From a checkpoint of a small sound classifier.
Training: batches of 512, held-out accuracy 98%.
Rows from block 9, named by matrix and row number. Each number is 128 + 32 x the weight over the matrix's rms, rounded and kept within 0 to 255. All counts start at 0. Numbers have three digits each.
# conv: pointwise conv (model.blocks.9.conv.weight, 320x320x1), inputs 216-269
conv.146:160102148143149137164123083142109162171152070109142085189119114147104150158147124161152118204103120202050145100120100126105161105097117146129141137132157170096057
conv.147:116119128145105148091154112184152123135148190113161107139124117112112118174145116157124183175045124164141114134124128122092074111080163117105180154106127148143114
conv.148:130137091146079153125104060081152089157115101135063148106131107122092115160146052063140115122143149144084099105127064159120086129112082155118224166086164073084137
conv.149:158092109118117104104063130102079061123108116098127072105086125130176177113151143205130089080152084141146124133171143176123122170133112137144154136190090147115115
conv.150:083108135116143167119173093130116142141077102142141204160099112090116123192139095113107148118131137120137146198129133072156144161168121079102175149193123121147126
conv.151:083201144100060153103095093215238102038142103140134133171097122098109125100190094094201095177097128116095195163160122136115130135091074117116131091146120104117119
conv.152:171139157121153144125066073147118143172120109089131100110084098055124120116131092196076148076112129193195160056134130090095142167140106118114187143154113108135144
conv.153:115057114153161098107116135115141132149115122044212171098072120117117115028090114093170105151116107090136032116100126159132103106180128104141177115142129103127162
conv.154:077168130108145137115101093141043087171118138095156122116120142144104121124103131139101121145111117118128164120134115121124124128179134146145049092124149139120177
conv.155:120106142108095097119110083120159144119170101132124082110156153045081094099114144140134115143124148216097151117099148068100099143118171125099153143142164137089082
conv.156:130107153092190093146134171147103139112091120097142090135158114103085103130110139142109127127113114124074065142167101117094116096130153126100212112180142137130141
conv.157:138109158171123073136099109132135061181080071128123116138119112086117120168113144072106167182158134113113142129120137095152134108060117124151150076128085160131042
conv.158:103079134139029124103206137141092127119139148115122099204137140089159180115206118092129141155153142070054144145106115156207137131135144137079182139108130067125170
conv.159:136162114149091096141128080171127150176145118132139113154191151069123136160163076100101080058113141144157130139051196112137124137128157157052165134102124150131187
conv.160:075132141137111169166154086145099103175081097136064120108125169090139165146144119082161057150143106127086106095114060147164123137133127142078155140176080114111106
conv.161:208087148105133139140145123129157111117056106139126113111181160089130131093163123158117135130109081123208151069142093138077057069165123208097142160148130142137110
conv.162:147039112113132101101099090122121117174122114086133109117132129117133112116090085133154120149126085126121086090094132113095103128199134112130255111118115118107154
conv.163:110121111082138056072085122162167174117154114111183150109073129175087098131096106090134093103151140129050082159112136072167134157114097069136166163116141133159104
conv.164:121103145106134090137117088048137148056168123116112096100121118101094051156099162173096114129090114177063100092160120102069111141117115152095183131119104119061111
conv.165:169134138131081070093139125083107149132139078123083134090150110106052122164101114152166132147121162181143116115134118162115069094090147132088158135116148214099132
conv.166:104086131093161129195119118149165171096128084104142155104188145056096160107157129110120107093132121090117119176119077086111114117124136109078132142132116145175158
conv.167:109143145102152097105151142153191145138113149116133150139107153140114134111109141124086154139091156176123123164132147098134078159128127092128156160180160143053084
conv.168:128098121120159117113137090144166100145083116102145115108138105120134112124060118111111167112122094058106163119121091080089071141179134074094151091095127066151159
conv.169:094107111073132126118157078142215125107098150146130104132121162115102106123112181111185062089109122129156178140146170100165133072146153083091152100082096128104130
conv.170:129108119105148112129143116145127084107121124136098170086117129114138180118131150142172147162149155085119144156121142180148074147160091088139170103093144166131186
conv.171:154103162150118165129088136109184100175066167131134158132162123133154135099189119093184110114119127124096117128130078151167084110128156228133187123115109127135126
conv.172:126147129141168126132162104128122127140114139149117114184106124155134173106137123113117097112095145122161130114116063122148151121111125120091119125140122099092129
conv.173:038128146146138136142092117160217147180095127147118144131139053134113144101068113119177124150071158183127224182107133126103086158127165147154153132117181124067165
conv.174:077113110125112122139091147093145140122203089122190101094114126117157110172140100140171145162133120136102155112100109131116112131078138143106214140113079136138109
conv.175:156122096122170121120155115092176099138064173116070173161077099144131168108084106100101159090173105169113124193123092078079177109135066117134088164127130126122135
conv.176:089088112101134120123090103129252166172103156079138157118086157152092144093115107150149157143112054088118066110101136121113165140096096105096066106138081129090098
conv.177:092140173100138118154189156139110184158173118129143144136111098088133197113073190051166179091166138123151133163145080172118135145131114140152124146154193137142116
conv.178:182199116165136117156157113124146087153114133138108103087208130096102124125096127105072171116135131185145163082133161129091071067155113114082152101106115099128115
conv.179:117103121131210167158172120140188087161112138079106165076148133079148075106124123129164075135147060101135165188137151122174012147168143104153097114146150153218121
conv.180:149117139078100121104133151057145131118138147143105049120133143132128050156126178153140102140079175112120128134156108179137126113120140076137163149129145149138131
conv.181:114068140072110065201106174113053132207175103129142132134139148100172118132077162133124116122104164142147219104101127148162067103081127117100184096103106078139059
conv.182:123004105148134127115108136132225177255108129141173121104138104109121133176136127151179109138166116133139000146099148119126127142112123137059222122128072141132084
conv.183:123141125100138109128096124091150159148155177113115178136112067147101153056131141144096113063154065116156093099132139069086090175104114198154133205137151153135097
conv.184:142152119122153155108140111163149124126146132131133111193116190100128073171119176138142126174078166142134092123148171112089131161116130095201178155089102095102103
conv.185:119137171079127135082132139086131127155185153125106151096173145133161091134100104162105131135091149146174124135175115139117134113103118132168141108116094099111109
conv.186:109124110109125086144081171156137120142146158140072138146086081172159102129125118128130135159179153144132181104156169184116180092155138114143182145087113138132144
conv.187:158171133104153123114111171106103148193143114113155102152126109083079146130081175100119157149151142089114145114112121105118136167124165149093171110107151138154082
conv.188:082141074076084126161089107185145080123102120102084109158098171113111103084119122113163117140026075151098162145148060076092095151138059118126127141069049102105120
conv.189:093255120107114143135094141118117118109116142095115121142108125115110128119110129098095129150141147146109112086105097107119119123078110118134063121106128140144085
conv.190:094080162104112160118099144168171125111088162111154136182108147088221135098136122152076122119121110102115144118125121114070126118143104190139117112142178118055174
conv.191:072255099136121134150084117096106141059112156146109114117108074140104179124128098112072107111110136104086187127123113144126148110077122084144098168146096140148106
conv.192:115199150136116099163111147120132165180124120080132112155120096150151080057093145087109154098105049148134124089098147142066123133094145092117127112104130109157083
conv.193:072118115146089102146127119134123110093112133101105109114134153145113153134102122094116137074139114095137108094138154158111126152085147121115177182127074137082109
conv.194:179117147104098077197171130078145155084109185138138082055144123125095130123122159087089139121078110113130098169116128166133077149135105176060119160095112177078079
conv.195:100154109094151142183119088151142102098138189089119172097194092125162096156096116137173088091078072139195166110112135114153098109173113173157152106069070114159156